config.yaml
model: "contrastive audio-text model"
dataset: "notes from a synthesiser with random patches"
train_examples: 78125
time_shift_ms: 100
n_mels: 64
hop_length: 160
input: "log_mel"
spec_augment: false
win_length: 512
tokenizer: "char"
vocab_size: 30
loss: "softmax"
embed_dim: 128
encoder_arch: "convformer"
encoder_norm: "layernorm"
encoder_norm_position: "pre"
encoder_activation: "gelu_tanh"
encoder_mlp_ratio: 2
encoder_layer_scale_init: 0.01
encoder_parallel_block: false
encoder_inner_norm: false
encoder_drop_path: 0.1
encoder_patch_size: [4, 4]
encoder_conv_stem: true
encoder_depths: [4, 4, 4]
encoder_widths: [96, 192, 384]
encoder_kernel_size: 3
text_encoder_causal: false
text_encoder_width: 320
text_encoder_layers: 10
text_encoder_norm: "layernorm"
text_encoder_norm_position: "post"
text_encoder_activation: "gelu"
text_encoder_mlp_ratio: 4
text_encoder_head_dim: 16
text_encoder_fused_qkv: true
text_encoder_bias: "all"
text_encoder_qk_norm: false
text_encoder_parallel_block: false
text_encoder_inner_norm: false
text_encoder_moe: "expert_choice"
text_encoder_num_experts: 16
text_encoder_moe_every: 2
text_encoder_expert_mlp_ratio: 0.25
text_encoder_experts_per_token: 2
text_encoder_shared_expert: false
text_encoder_positions: "learned"
residual_init: "none"
optimizer: "soap"
beta2: 0.99
lr: 0.00095
beta1: 0.95
shampoo_beta: 0.99
eps: 1e-08
precondition_frequency: 10
max_precond_dim: 1024
one_sided: false
adamw_lr_other_params: 0.0016
grad_clip: 0.5
steps: 8400
batch_size: 128
epochs: 13.8
lr_schedule: "wsd_sqrt"
decay_fraction: 0.3
final_lr_fraction: 0.01
warmup_steps: 160
weight_decay: 0.0
adamw_weight_decay_other_params: 0.01
Rows from expert 2 of block 3 of the text encoder, named by matrix and row number. Rows with one number belong to one neuron. Each number is 128 + 32 x the weight over its row's rms, rounded and kept within 0 to 255. All counts start at 0. After the name is the row's rms in percent of the matrix's.
# up: expert up (text_encoder.blocks.3.mlp.up, 16x80x320), inputs 214-319
# down: expert down (text_encoder.blocks.3.mlp.down, 16x320x80, transposed), outputs 214-319
up.2 091 [115 143 161 110 151 182  81 152 113 132 138 100 115 141 115 139  88  89 137 147 119 130  90 153 131  93  93 152 204 106 149 199 154  75 118 168 136 122 161  65 114 137 175 124 106 148 125 124 178  84 129  94 167  82 143  73 127  58 117 133 191 172 103 109 103 141 151 125 138 134 113 104  81  99 119 110 137  83 107 114 159 178 162 156 155 168 125 117 111 152 113 158  94 119 148 125 161 166 114 125 161 147 133 109 160 140]
down.2 099 [141 141 174 132 104  93 149  47 145 188 155 119 153  61 109 109  95 147  75  70  78 131 173 107 127 125 116 152 100 148 116 132 162 135 128 146 116 184 112  83 130 147  70  74 154 180 104 134 120 123 107 154 100 145 153 134 145 134 110 112  84 106 141  70 155 191 183 108  99 138 146 155 112 117 157 121 102 111 161 166 128 171 104  73 150 148 148 111 147 128 124 137 136 188 132 141 100 150 208 140  54 134 164 105  76 134]
up.3 100 [173  76 137 140 163 182  98 119 129 158 178 129 133 116  87 143 146  94 156 104 166 137  95 134 160 162 103 109 120 147  94 149 155 101 148 145  61 160 202 136  72 127 109 106 128 114 133 121 127 140 190  95 131 116 126 135 134 143 126  82 116  65 105  94  82 161  91 153  94 129 100 157 107 111 163 136 147 129 108 134 113 176  88 175 142 130 122  91 109  93 109 143 136 146 103 113 154 120  82 123 140 118 103 125 117 120]
down.3 098 [157 205 140 133 147 129 118  88  79 100 139 112 113  90  83  85 153  97  56 122 105  89 129 110 114 155 123 150 157 157 176  87 104 160 157  98 124 125 114 112 150 109  87  89 131  86 140 141 146 108 155 135 122  87 149 101 146  89 136 124 152 124 148 148 163 164 121 153 133  97 153 102 149 143 166  92 138 181  94 122 120  92 117 119 113 129 173 146 100 155 119 125  49 155 131  93  95 173 176 107 125 112  21 139  86 118]
up.4 089 [142 204 194 129  84 144 102 157  96 164 113 123 125 147  74 103 122 141 138 140  72 114 135 148  91 121 154 121 153 152 158  68 130 140 160 120 158 161 139 144 100 108 119 149 141  97 158 163 118 157 137  84 105 148 132  98 156 148  97  94 146 162  88 112 150 167  61  98 182 139 183 144 109  76 111 184  97 138 109 120 106 127  91 128 155 131 131 131 105 122 127 122 148 109 123  89 127 107  83 147 104 137 129 107 130 143]
down.4 095 [ 94 174 128 132 121 184 142 149 149 135  90 117 103 141 146  79  48 204  73  63 183 152 118 134  78 128 118 117 121 196 175 164 101 128 104 133 144 133 100 127 115 111 102 112 156  69 143  94 103 138 171 176 107 144 150 154 165  82 169 105 133  74  81 128 129 101 151 144 135 118 106 100 149 143 198 159 165 142 101 133 127 138 132 147  87 123 152 126 102 133 167 168 141 135 133 201 106 126 180 129 119  99  85  93 203  83]
up.5 093 [ 98  99 131 116 165 143 154 147  86 121 132 190  94 109 203 121  78  75  82 149 126 110 113 112 147 136  97 155 173 146  86 121  88 110  88  78  99 142 144  79  90 190 118 153 168 129  86 148 135 188 122  88 148 148 158 154 112 154 137 148 123 127 116  85 139 130  53 109 121 159  85 129 185 173 113 140  53  97 190 109 148 108 212 128 150 110  82  96 154 155 114  88 147 133 113 130 104 164 135 150 165 142 141  94 147 132]
down.5 098 [147 103 100 111 147 128 128 104  70  85 156 170 164 143  46 143  95 191 143 126 167 138 142 165 134 135 144 129 108 133 154  89 100 157 104 115 105 142 152  98  47 199  94 113  98 146 182 206 149 129 130 194  97 105 195 131  75 140 177 133 165 120 102  93 152 135 147 129  92 153  91 156 141 145 191 178 183 131 119  57 128 156 134 145 124 142 105 192 149  90 144 141 104 127 183 158 109  86 126 174  98 162  64 125 149 162]
up.6 106 [135 179 120 127 164 120 116 150 134 123 118 151  91  86 133 106 124 113 158 199 112 119 136 204 110 127 191 148 100 131 185 124 141 110 121 139 160 177 117 158  74  77 131  92  95 136  95 157 132 154 146 109  89 163 115 168 161 114 129 143 134 212 137 125 142 103 147 137 188 131 156 181 127 170  96  99 196 106 113  85 115 107 110 164  67  75 123  91 148 160 101 125 122 180 128 159 127 174 139 152 119 184 108 132  68 137]
down.6 101 [112 150 151  50 169  96 191  78  96 186 125  97 137  60 110 118  71 155 111 105 146 125 120  83 120  95  74 117 127 101 104 106 101 128  91 142 148 156 125 113 167 122 126 123 150  60 178 138 194 188 118 101 113 129  93 138 153 128 130 104  85 118 147 150 156 140 125 111 120  82  58 117 135  94 161 127 101 180 144  69 163 133  75 112 126 163 138  95 110 135 111  88 135 119 185 140 170 180 164 125 142 162 106 143 163  98]
up.7 097 [122 179 115  98 135 122  89 125 187 142 126 108 120 122 106 111 167  99 148 114  88 131 118  98  90 149 104 129 155 148 183 135 122 173 105 102  34 146 179  68 162 149  72 149 155 112  95 199 162 152 123 110 103 100 201  74 135 130 137 102 108 122 153 104 139 141 110 125 164 131 123 140 138 117 160 180  82 157 126 163 132 136 113 174 148 160 152 130  68 107 174 134 114  76 137 112  98  97 110 187 107 139 118  82  41 130]
down.7 098 [ 86 126  97 174 104 150 202 125 160 114 186 104 131 124 127 133 119 114  75  95 184  80 127 127 100 144 108 114 115 185 154 154  98 131 176 121 142 134  90 131 136 100 141 135 107 194 153 142 106 145 127  88  91  54  74  98 169 140 156  70 170  64 128 111 143 129  83  95 142 112 134 123 130 180 147 177 178  81  77 179 154 126 123  75  89 115 190 120 101 177  99 134 141 164 115  61 100 137  84  84 132 141 124 175 134  99]
up.8 093 [125 141  49 104 137 147 145  87  83  94  94 166 153 127  93 209  88 138 132 109 106  89  87 121 143 148  97 182 115 123 133  88 122 192  91 104 131 131 164 135 128 112 103 137 102 101  73 188 148 137  75 153 102 124 129 131  73 157 154 140 126 150  69 112 175 186 125 104  99 155 123 176 130  61 121  96 126 157 119 169  73 147 133  92 144 123 124  89 108 106 120 126 138 145 176 153 120 111 102 120 189  90 110 130 135 114]
down.8 103 [ 94 137 142 117  88 122 163 146 138 144 161 118 132 130 127 189 123 105  93  98 110  90 168 123 124 163  66 102 116 144  96 156 112  56 114 150 131 154 140 125 144  94  69 102 144 109  40 169 123 142  55 139 148 119  87 173 114 177  78 175  74 128 215 104 132  99 165 110 124 133 140 169 131 111 155  67  93  87 131 149  82 118 118 120 152 132 121  77 180  75  97  95 141  71 118  81 134 164 154 145 122 105 176 115 155 119]
up.9 110 [127 104 105 111 128  64 147 142 148  54 169  99 171  93  89 109  82  66  90 147 152 110 120 126  97 101 151 135 114 120 125 106 118 150 133 103 154 118 149 115 111 153 139 163 128 173 163 143 191  75 162 111 107 158 121  90 153 179 135 168 208 167  91 112 116 156 136 164 198 129 120 135  82  88 133 128 118 140 120 108 131  82 130 208  81 193 141 130 116 221 216 127  99  97 155 179 146  95 104  79 138 139 122 124 105 133]
down.9 099 [176  99 109 126 123 139 142 146 113  64 137 205 162 139 125  81  63  99 111 130 152  84 109  79  97 188 119 174 195 153 134 127  87  54 134 140 176 109 140  93 158  75 135 197 101 106 210 111 148 121 131 107 143 148  59 156 146 171 123 137 122 142 174 157 169 201 115 140  95 106 120 107 118  72 167  84 135  83 176 120 120 141 195 123 224 145  85  70 189 152 131  78 133  99  82 122 154 113  90 118 179 121 180 141  98 141]
up.10 095 [132 108 104 170 123 126 170 110 129 154 191 111 107 139 167 194 118 143 179  96 130 188 134  33 106 141 120 116 112 146 141 102 129 111 150 165 143  82  71 161 143 141 132 106  54 118 113 169 109 104 101  72 143 202 102 165 136 110  97 150 162 115  97 103 170 140 122 112 119 141 140 184  79 125 132 106 155 116 147 116 164 119 115 133  87  98 130 142  97 137 168  72  79 145 125 127 127 149 130 173  94 134 109 181 138  69]
down.10 090 [139 159 178  81 130 135 143 145 102 149  99  77 102 109 115 123 111 179 118 118 131 122 139 123  93 114  98 181 154 102 107 149 111  57 113 173 146 103 160 134 159 133 183 174 101 164 171 133 110 175  96 182 105 149 123 134 115 203 118 118 111 178 139  92  93 129 155 130  79  82 115 116 149 152 155  64 126 139 126  74 147  63 169 100  82 100 142 178 126 170  83 198  79 175  80 125  96  98 123 101 169 145 178 153 135  55]
up.11 118 [135  98 156 139  84 146 110 152 133  89  93 164 124  84 185 119  58  89 122 124 128 172  98 120 110 124 118 122 110 107  84 174 172 180 153 153  75 120 125 139 132  97 103 140 102 115 115 139 141 157  84 114 137  96 128 129 137 152 100 117 107 124 155  91  88 139 109 131 127 120 150 116 132  74  98 143 114 162 118 109 102  84 125  97 175  93 152 157 132 205 106 122  93 152 141 156 122 149 178 127 101 141 117 146 157 147]
down.11 106 [102  80 164 126 163  85 140 146 180 176 124  91 127 181  70  81  76 132  96  69  91 155  94 140 111 161  59 140  97 111 105  78 174 168 149 114 153 102 116 127  69 165 205 109 140 165  96 106 152 129 114 111 123 169  87 149 150 132  76 146 178 100 130  88 110  88 148 160 107 150 108 135 109 185 144  92 145 154  97 181 122 150 193 146 126 122 170 145 125 151 134 133 171 108 129 119 151 145  88 101 137 147  87 108 125  86]
up.12 100 [142  65 141 169  56 154 147 114 141 119  99 108 163 172  92  97 139 171 146 102 156 115 170 134 100 181  32  93 105 142 130 132 111 124 155 100 198 101 108 114 119 107  68 131 129 126 163 123 125 143 128  88 140  84  52 114 108  75  90 100 122  83 124 122  81 100 133 138 133 200 143 118 172 174 137 149 157 103 157 120 173 143 187 127 102 130 145 105 119 101 194 112 166 180 184 108 107 112 141 127 148 187 175 132  98  83]
down.12 104 [129 124 163 189  81 205 162 115  70 121 136 169 135 139 156 159 168 124 223 137  95 170  80 140 164 158 139 177 120 148  68 101 130 149  78 133 181 126 131 160  89 161 147 122 136 104 143 127 140 102  97 169 149 122 121 134 111 112 146 122 154 143 148 168 159 150  43  78 104 134 149 129 171 120 151 104 129 137 171 145 142 113 110 145 132 113 151 130 188 143 134 145 231 132 115 211 117 125  94 141 169  99 154 107 132 102]
up.13 107 [109 166 140 103 110  53 135 111 158  54 190 138 152 158 110 113 121 104  64 143 121 141 203 116 121 156 130  97 110 145  85 118 130 111 152 159 157 114 173 116 160 113  92  95 136  90 114 112 123 134 146 154 149 125 139  63 115 195 104 160 203 118 145  81 136 173 145 152 139 124 106 120 152 159 111 101 168 146  80 148 109 152  70 134 148 133 146 127 197 165 151 155 133 139 125  96 136 128  76 111 108 165 119 109  68 132]
down.13 105 [150 157  99 152 132  55 103 143 135 168 145 117 138  74 124 143 185  48 125 200  76 105 139  63  96 154 114 122 148 152 178  99 107 113 138 152 168 156  90 105 167  76 150 134 134 120  82 151  69 114 139 119 135  93 113 150 126 155 103 139 104 119 164 126 200  96  92 121 123  84  91  68  62 156 114 104  91 155  84 120  92 102 178 106  52 151 182 146 157 119 218 141 118 182 173 144 114 119 107 150  83 163 138 173 148 110]
up.14 100 [111 112 120 143 131 125 151 157 104 161 123  62 113  98  72  81  75 121 115 139  82 149 193 131 160 169  85  93 137 102  93  92 143 111 144 118 162  86 128  90 128 177 142 168  88 138 145 108 120 100 187 110 116 138 131  97 182 137 101 117 148 165 161 115 132  98 142 136 144 160 133  84 142 156 148 136  89 119 182 170 191  92 117 143 157 178 147 160 118  93 111 102 112  64 133 113 113  92  70 124  72 123  93 154 140 131]
down.14 099 [140 107 158  84  96 131 161  72 165 149 144 112 104 151 141 181  78 161 124 147 189 104 131 169 161 143 121 119  93  75 175 104 108 126 150 116 125 132  99  98 206 102 155 119 131 115 120 117 133 155 148 116 129 149 128 122 145 133 177 104 149 106 132 167  79 139 154  95 154  82 124 133 162  93  59 135 193  58  61 158 106 148  99 135 144  85 155  88 102 131 111  80 108  98 145 123 125 184 136 158 117 117 148 110 163  64]
up.15 113 [111 183 168 120 101 164  97  85 137 171  91 133 149 143 198 111  76 180 123 118 177 117 135 110 104 111 132 194 138 132 109  83 140 116  97  94  22 132 150 123  84  76  74 134 134 188  84 172 180 166 159 150 141  72 124 132 163 105 122  80 133  97  89 143 162 175 189 102 147 156 120 124  73 145 160 112 159 181 160 144  48  95 102 135 146 117 150 146  67 137 112 180  78 138 106  95 105  75  70  90 169 106 183 102 141 145]
down.15 114 [154 104  86 135 114 130 107 131 121 122 189 155 173  89  83 118  76 149 104 116 147 144 115 169 132 113 127 131 173 129 105 193  89 126 122 136 100 113 159 176  70 100 152 113 122 161 157 118 146 203  79 121 157 141  68 165 123 102 212 103 151 116 160 160 150 134  98 152 127 144  73 123 109 124 131 127 118 109 150 107 220 146 137  84 116 156 111 148  95 139 137 120  84  75 158 110  59 161 132 131 111 104  91 182 157 169]
up.16 086 [128  88  87  61 133 116 172 175 142  91 104  96 163 132 163  94  92 149 128 168  67 112 188 131 119 157 111 114 140  98 135 147 169 104 147 109 139 137  72 153 122 151 140 116  75 108 144 163 138 170 155 146 133 137 160 124 104 134 162 139 161 133  93 139 136 152 105 136  56 117 117 148 110 159 105 132 112 170  89 136 128 141 130 151 139 118  94 130 142 141 144 120  80  37  51 128 119 164 162 120 126 106 159 146 153 125]
down.16 094 [171 158 124 184 134 157  61 109  80  80  97 164 103  79 141  99 114 129 121  66 180 164  85  91  97 133 177 152 121 137 145 142 133 112  64 169 103  96 110 137 117 136 110 108 120 166 119 165 139 130  82 159 123 161  97  92  93 120 100 163  84 170  92 179 110 134 124  92 161  87 157  72 139 167 153 163 166 104 150 136  93 127 122 171 173 108 125 138  74 145 144 184 120 138 154 149 141  30 142 149 130 177 162 127 134 123]
up.17 093 [142  41 118 158 104 130 124  76 135 153 147 129  97 157 172  74 135 109 189 154 146 137  99 129 152  93 149 128 134 169 150 112 140  83 126 114  38 136 173 161 107 144  76 186 124 159 114  87 165 138 110  91 121 185  83 159 142 175 102 136 145  94 140 130 144 149  96 101  94 159 160 111  99 183 158 177 165  94 138 165 150 119 132 175 201 161 138 110  96 106 130 141 105 165 121 115 139  80 185 146 137  93 144 128 187 136]
down.17 089 [ 97 112 145 175 183 166  95 153  86 111  86 123 137 103 130 105 142  98 147 148 114 132 133 113 157 143 127 160 135  85 168 152 127 120 132 145 122 161 134 157  66 168  91  71 157 160 116 109  61 153  94 164  92 125 142 113 139  83 118  72 128 102 103 166 118 106 145 116 163 148 142 143 158 148  91 165 138 162 117 144 119 151 196 131 148  67 163 153 114 140 119  94 121 141  74  75  87 162  76 108 109 153 120 164 176 176]
up.18 104 [ 90 156 184 185 139  75  62  64 163 149 152 114 124 129  72 177 184 146 149 141 103 146 160 123  98 101 132 104  87 157 153 147  93 124 141 130  88 109 165 105 125  92 125 107 161 125  82 107 124 108 101 130 111 179 136 122 153 178 176 143 126  62 110 192 119 143 136  58 163 164 158 119 122 142 167 154 109 167 101 148  88 117 135  78  79  77 184 116  80 103 104 104 149 167  76 134  82  96 134 139 174 121 122 118 144  80]
down.18 100 [132 107 155  79 127 159 125  86 149 128 111 130 133  75 113 133 108 138 128 114 136 153 115 131 107 183 140 149 112 122 149 115 146 118 114 128 134 113 147 118 145  85 184 112 135 125 120  93 149  89 154 116 115 137 105 133 118 191 179 113 153 177 140 106 159 124  87 155  80  61 197 118 168  68  87 112 166 102 137  99 136 145 138 142 176 147  80 105 122 112 154 196 127  73 174 129 115 106 103 154 208 163  56 130 140 172]
up.19 102 [156 132 114 121 158 129 121 126  79  81 124 158 115 138 158  73 119 150 134 187 119 195 128  98 115 143 129  74  74 188 185 130 143 107 139 131 148 146 106 113  76 129 176 120 105 110 142 140 153  94 122 143 131 132 120 135 159 148 131 112 117 114 125  76 157 121 126 129  41 150  82 193 125 148 128 141 122 175 153 127 172 138 150 148 103 100 152 121 102 138 170 141 125 196 148 113 148 133 129 102 130 130  95 176 109 126]
down.19 097 [178 136 131 134 105 152 155 108 168 122  99  98  78 104 102 169 131 172 168 169 132 124 139 134 148 135 147 143 162 152 128  81 177  93 165 170 185 117 145  88 143 174 145 149 114 149 184  87 172 160 107  91  94 163  88 141 154 140 148  84 106 144  88 140 104 184 126  77 126 101  96 144 114 159 182 141 118 138 105 169 151 125 145  77  73 137 126 109 191 146 113 122 173 187 141 129 160 169 165 127 111 137 174 141  50 177]
up.20 100 [139 154 153 109  99  96 127 140 152 127 151 172 109 114 128 136 110 153  33  99 142 118 145 115 169 164 173 186  88 120 173 111 117 129 104 105 159 102 130 176 196 133 164 135 109 126 153 138 119 135 159 171 219 122  73 153 106 118 109 145 152 150  88 146  95 104 120 191 149  96 108 138 123 107 149 170 136 147 121 146 126 100  79 121 128 132 151 141 185 136 114 128  81  84  89  85 126 145 153  88  83 130 167 136  80 127]
down.20 097 [122  69 101 117 150 109 122 131 106 138 135 110 140 130 133 182 146  56 187 146 136  83 111 133  90 166 143 140 199 150 163 148  98 122  66 155  86 120 178 100 146 122 110 110 180 149 181 160  75 153 142 133 138 155 112 147 129 110 101 156 158 155 132 116 101 112 143 130 102  47  76 135 195 112 107 106 105 132 130 123 141 136 123  95 155 149 112 124 126  86 168 123 143  51 103 128 108  91  92 108 156 179  98 180 130  93]
up.21 096 [144 147 135  86 173 116 120 112 142 103 178 165 171  96  74  99  31 154 118 108 133 143 148 132 142 161  76 174 167 122  98 186 160 120 143  64 115 123 134 174  86 146 110 168  86 132  64 113 119 162 145 137 147 110 104 142 121 120  90 158 158 135 137 149 127 111 121 135 107 188 121  98 193 194 177 157  96  89  68 103 130  99 114  81 135 177 106  69 107 101  85 141 110  71 128 146 179 107 131 137 129 150 186 167 126 204]
down.21 104 [139 132  93 204 132 153 204  99 102 159  96  90 119 119 111 154 128 170 116 161 100 130 121 153 156 104 147  94  57 113  95 145 103 153 115 104 143 118 120 158 160 151 109 139 163 123 214 165 108 174 110 121 160 143  97 132 122 102 183 166 126 168 102  72  95  92 112 108 160 152 144  35 146 125 108 106  62 111 154 136 144 126 126  82 137 130 108 151 139 156  71 124 123 128 158 137 153  83 128 171 136 122 126  92 127  81]
up.22 103 [167 129 124 131 107 120 132 170 151 119 120 119 141 112  93 101 193 122 155 154 168  78 176 135 105 129 107 117 109 115 169  82 135 106 125 142  92 131 123  95 161 138 132 168 198  89  92 142 144 126 144 110 143 117 131 106 125 127 152 128 106 165  83 123 158 146 128 132  83 152 141 138 106 101 179 140 124 139 195 128 105  49 124 123 169 148  93 142 104 143 169  89 159 114 169  56 121  82 142 140 149 153 193 124  93 106]
down.22 104 [117 152 193  92 144 142 149 182  90  94 104 165  88 135 160 144 151 129  86 149 137 137  97 132 120 136 135 114 154 165 121 114  93 138 123 149 145 114 116 143 133 157 159 120  70 164  38 166 127 112 113 162 157 135 106 117 115 121 114 136 192 141 148  89 116 133 148 115 102 135  82 153 116 123 150 166  93 101 117  75  76 134  73 158 169  79 171 153 135 138 124 112 116 121 115 135 165 142  15 199  44 115 114 100 162 135]
up.23 110 [146  88 138 108 101 166 160 176 179  96  87 103 174  98 133 124 111 166 145  78 162  71 150 140 133 145  49 182 136 100  78 136 131  90 117 125 129 135  83 113 255 146 134 129 155  90 136 170  35 123 158 106  90 163 157 173 127 156  89 149 162 148 142 129 134 133 162 125 144  53 144 177 137 107 152 116 132 165 133 153  99 120 141  84  66 135 121 196 158 141 139 101  93  95 149 110  73  91  71 181 179 106 174 172 120 152]
down.23 108 [165 109 118 195 102 124 168 146 156 106  94 150 163 106  80 137 162 123 131 172 139 124 168 119 111 122 141 103 172 118 158  96 163 116 127  80 137 125  50 160  99 149 132 114 141 185 123  94 156 139 119 140 145 120  92 109 124 178 141 124 137 128 130 120 119  99 152 113 136 102 152  90 117  42 134 184 109 104 122 115 121  88  55 166 119 102 125 117  82 167 132 140 156 109 108 119 144 130 109 166  99 176  95 137 175 101]
up.24 096 [124 131  82 172 171 152  94 142 146  97  95 147 127 149 118 145 131 108 147  56 155 163 178 124 180 194 149 136 136 153  84  84 147 127 125 145  77 106 156 108 134 144 124 125  96 105 153 105  55  59 123 130  97  84  92  76 153 115 156  77 145 155 129 130  84 119 153  92 135  95  75 103 178 168 165 106 126  88 101 149 159 125 101 128 124  75 114 156 140 132 104 103  51 178 102  91 112  97 123 138  90 148 147 174 130 121]
down.24 097 [ 64  94 137 132 126 155 123 111 121 128 115 128 124 150 151 137 215 155  63 115 116 114 132 116 134 105 129 156 133  58 125 140 126 197 136  94 124 149 113  83 150 105  86 190 220 142 143 173 145 175 123 102 120 113 143 147 119 131 161 132 125 175 187 160 143 160 103 104 138  87 108 112 106  97 113  86 143 172 127 128 157  77  82 131 101 117 146 184 162  57 114 144 178 141 124 199  98 132 147 160 106  71 188 113 149 116]
up.25 108 [165 118 175 147 141 195 126 119 155 184 128 139 146 129 104 134 155 109 134 142 152 140  70 104 147 114 175 166 185 116 130 173 107  82 129  67 180 138 159 113 194 183 139 120  98  82 117  90 111 129 156 123 137 196 196  97 159 149  91 157 217 140 110  95 144 145 115 139 139 131 134  94 212 106 130  85 130 155 120 122 200 117 100 126 109 150 126 118  78 156 149 140 162  89  90 118  98 153 132  97 163 189 112 135 191 115]
down.25 106 [111  73 146  90 114 131 158  99 157  99 120  93 123 148 110 108 101 116 106 146 163 120  93 132 136 218  99 170  77 142 114 122 158  81 163 180 103 100  96 148 106 147 115 140 135 107 111 169 160 161 125  72 122 133  73 127  81 121 108  77 127 159 183  79 102 121 135 108 152 203 132 169 105 131  95 100 168  71 125  71  79  31 160 153  95 111  33 146 193  97 129  62 114 143 175 128 171  82 114 153 127  94  74 139 161 105]
up.26 109 [ 86 117 118  81 135 125 110 153 132  70 121 145 103 140  33  98 197 129 187  93 157 165 105 146  95  75 132 111 153 144 152 145 154 105 174 135 161 138 141 150 106  62 149  97 131 155  86 107 160 111 148  66 135 138 110 173 122 127  99  89 132 126 137 132  93 125  50 133 101  76 144 180 127 133 155 143 135 117 196 157 149 143 139 147  91 122 188 120 116  49 130  84 109 104  58 104 145 158 147 122 146 163 133 108 150 131]
down.26 109 [ 97 142 167  79 142 187 148 106  88 125 134  92 130  97 125 174  92  97  95 142 139 127 124 102 147 146 113 138 143  65 113 125 160 114 135 131  85 108 140 246  95  73  77 113  59  93 136 156  96 126 100 150  50 167 128 105 136 122 122 174 102 139 130 142 116 142 115 163 128 146 177 121 171 119 137 123 172 193 155 146  88 193 113 153 146 135 110 182 105 127 128  90 147 128  78  99 128 179 160 104  90 120 142 196  96 142]
up.27 106 [203 137 119  96 169  96 124 164  88 142 139  87 119 137 198 164 162  96 152 116 197 142 141 161 173 138 126 130  97 167  76  87  63  94 115 102  96 145  77  86 113 147 141 159 128  81 152  88 130 204 182  92 151 125 101 130 135 111 114 119 133 131  94 175 111  99  95 183 122 110 143 175  97 126 136 164  83 174 117 117 132 177 153 135 123  85 130 131 117 138 148 137  66 143 128 103 119 122 100 150  98 187 143 125 120 100]
down.27 103 [ 85 129 107 128 114 128  98 141 148 167 140 148 135 165 132 144 135  86 117 124 166 177 124 136 135 121 143 128 148 160 166 100 128 120 134 207 109 181 138 124 143 137  99 103  99 154 132 126 116 171 110 189 136 201 161  73 109 139 153 103 158  95 166 134 188 124  86 106 187 142 150 110 125 144 180 138 142 175 120 138 100 138 156  84 146 143 142  74 119 122 178 118 157 118 104 151 137 172 117 163 107 131 102 129 163 108]
up.28 083 [150  99 103 121 124 142 134 126 127 166 158  83 119  84 177 113  77  93 166 113 100 140  81 101 135 144 134 142 113 184 185 145 165 177  49 157 118  96 120 133 112 119 137  70 155  57 115 106 137 116  86 104 158 119 108 155  97 171 132 135  77 164 150 138 126  71 106 109 174 114  95 173  99 123 156 191 157 125 159 137  57 205  97 110 100 155 177  73  99 136  35 125  95  84  88 124  93 123  69  44 112 166 105  81 102  83]
down.28 097 [131 187 151 154 101 142 155  92 154 119 136 152 151  83 108  95 135 121 101 172 145 136 115 135 145 147 173  79  95 100 175 139 134 130 139 129 115 170 133 134 115 122  55 201 129 172 125 123  83 149 140 123 107 124 124  80 173 170  72 100 164 113 137 160 109  56  77 172  82 151 134 103 142 129 173 160 130 132 135  72 169  97 131  88 130 123 151  80 124 120 141 146 140 114 157 130  99  60 132 102 134 152  68 131 162 167]
up.29 096 [169 151 141 166  98 169 129 124  86 109 101  99 122 127 146 111 128 115  82 148 174 136 149 104  85  63 163 148  94 180 155 118 156 128 135 157 142  68 105 119  81 113 147 131  97 214 126 163 163 171 136 136 155 119 138 143  93 188 159 124 123 145 153 135  94 139 114 121 171 122 165 182 117 150 155 116 132 202 118  92 114 136 141  95 163 129 158  93 132 106 113 104 157 207  98 121 168 178 103  98  81 157 125  97 120 173]
down.29 097 [119  97 188 195 138 145 138 134 138 123 197 141 148 154 113 137  95 130 117 120 110 115 127  74 152 125 117 130 101 140 141  83  82 121 113 168  91 141 128 155 145 119  99 110 152 113  83 129  70 138 135 135 106 154 119 138 135 115 140 112 152 131 187 217 122 131 134  77 149 139 128 117  68 150  91 146 131 188  90  84 177 118 122  72 123 106 144 103 171 133 170 145  89 151 137 125 150 131 161 158 156 126 134  58  79 118]
up.30 104 [117 101 153 123 130 176 154  98 160 136 175 144 181 181 164 136  97 167 139 116 127  87 188 177  59 138  94  96 130  90 118  95 124 172 152 136 144 111 161 143 122 122 154 135 123 110 135 147  99 107 101 115  83 116 126 177  65 187 128 126 108 152 149 118 152  96 168  87 164 106  96 230 139  89 186 165 190  87 101 107 129  94 153 120  92 146  91 168 104 115 138 125 109 127 136  97 152 100 114 157 207 152 122 143 138  84]
down.30 098 [162 174  93 160 165 108 149 149 100 174  90 124 112 140 147 132 153 130 162 190  72 109 108 131 145 222 149 185 135 234  94 123 123 133 140 108 122  80 146  96 134 135  75  59 132 103 105 155 122 172 125  94 138  92 129 155 171 136 124 124 138 138 125 144  98 123 110 102 124 155  91 135 132 110 139 133 133 130 150 124 156  76  53 169 100  82 210 112 155 111 122 156 139 159  87 134 164 108 128  81  71 148 115 165 211 142]
up.31 101 [198 162 153 104 109 131 161 140 140  86 192 156 125 104 137 159 198 155 113 147 143  98 153 108 101 150 110 180 109 144 142 195 133 159 112  88 168 125  76 161 111  30 104 178 107 175 120 172 111 199 136 129 201 101  91 193 112  99 162  75  91 157 126 126  86  87 103  96 144  98 151  84 115 133 156 176 122 114  83 106  84 146 119 189 102  56 123 154 165 140 145 145  77 155 169 114 104 109  98 118  69 159 142 110 146 162]
down.31 096 [143 159 105 112 173 124 139 128 117 125 111 150 139  78 119 125 106 154 202 107 151 154 129 111 149  40 161 122 112 127 144 111 120  71 120 162  99 146 127 110  96 113 127  82  86 192 124 140 199 171 106  86 123 112 157  98 166 101 151 141 160  91  94 127 169  97 182 197 119 118 120 189  94 122 145 125 203 111 142 165 184 162  85  84 124 114 101 181 121 122 116 165 155 132 131 121 101 142 148 104  92 166 152 149 133 114]
up.32 105 [116 160 152 156 141  87  84 161  90 124 126 123 148 141 125 149 118 167 101 179  68  83 166  64 126 121 101 182 163 154 110 153 122  96 117 145 149 133 171 117 142 127 142 167 122  96 103 168 124 121 122 140 122 107 124 144  98 163 155 160 130  99  80 154 110 135 122 206  64  96 200 180  88  93 101 171 145 149 110 145 128 135  87 118 125 109  90 143  49 107 127 111 111  35  62 132  45 164  81 134 210 149  88 107  75 135]
down.32 096 [182 156 157 175 159 160 142 168 163 100 145 124 139 160 143 110 109 144 134 147 139 200  81  98 101 132 107 133 146 166 119 103 140 111 116  68 175 130  96 127 165 115 143  71 139 120 169  82 158 116 103 111 140 116 117  80 126 110 150 171  91 105 135 110 152 175 121 145 151 128 124 132 113 123 115 119 172 110 160  68 137 112  40 178 125 150  93 181  62 143  65 150 121 127 151 165 130 113 105 170 102 168 156 111 132 115]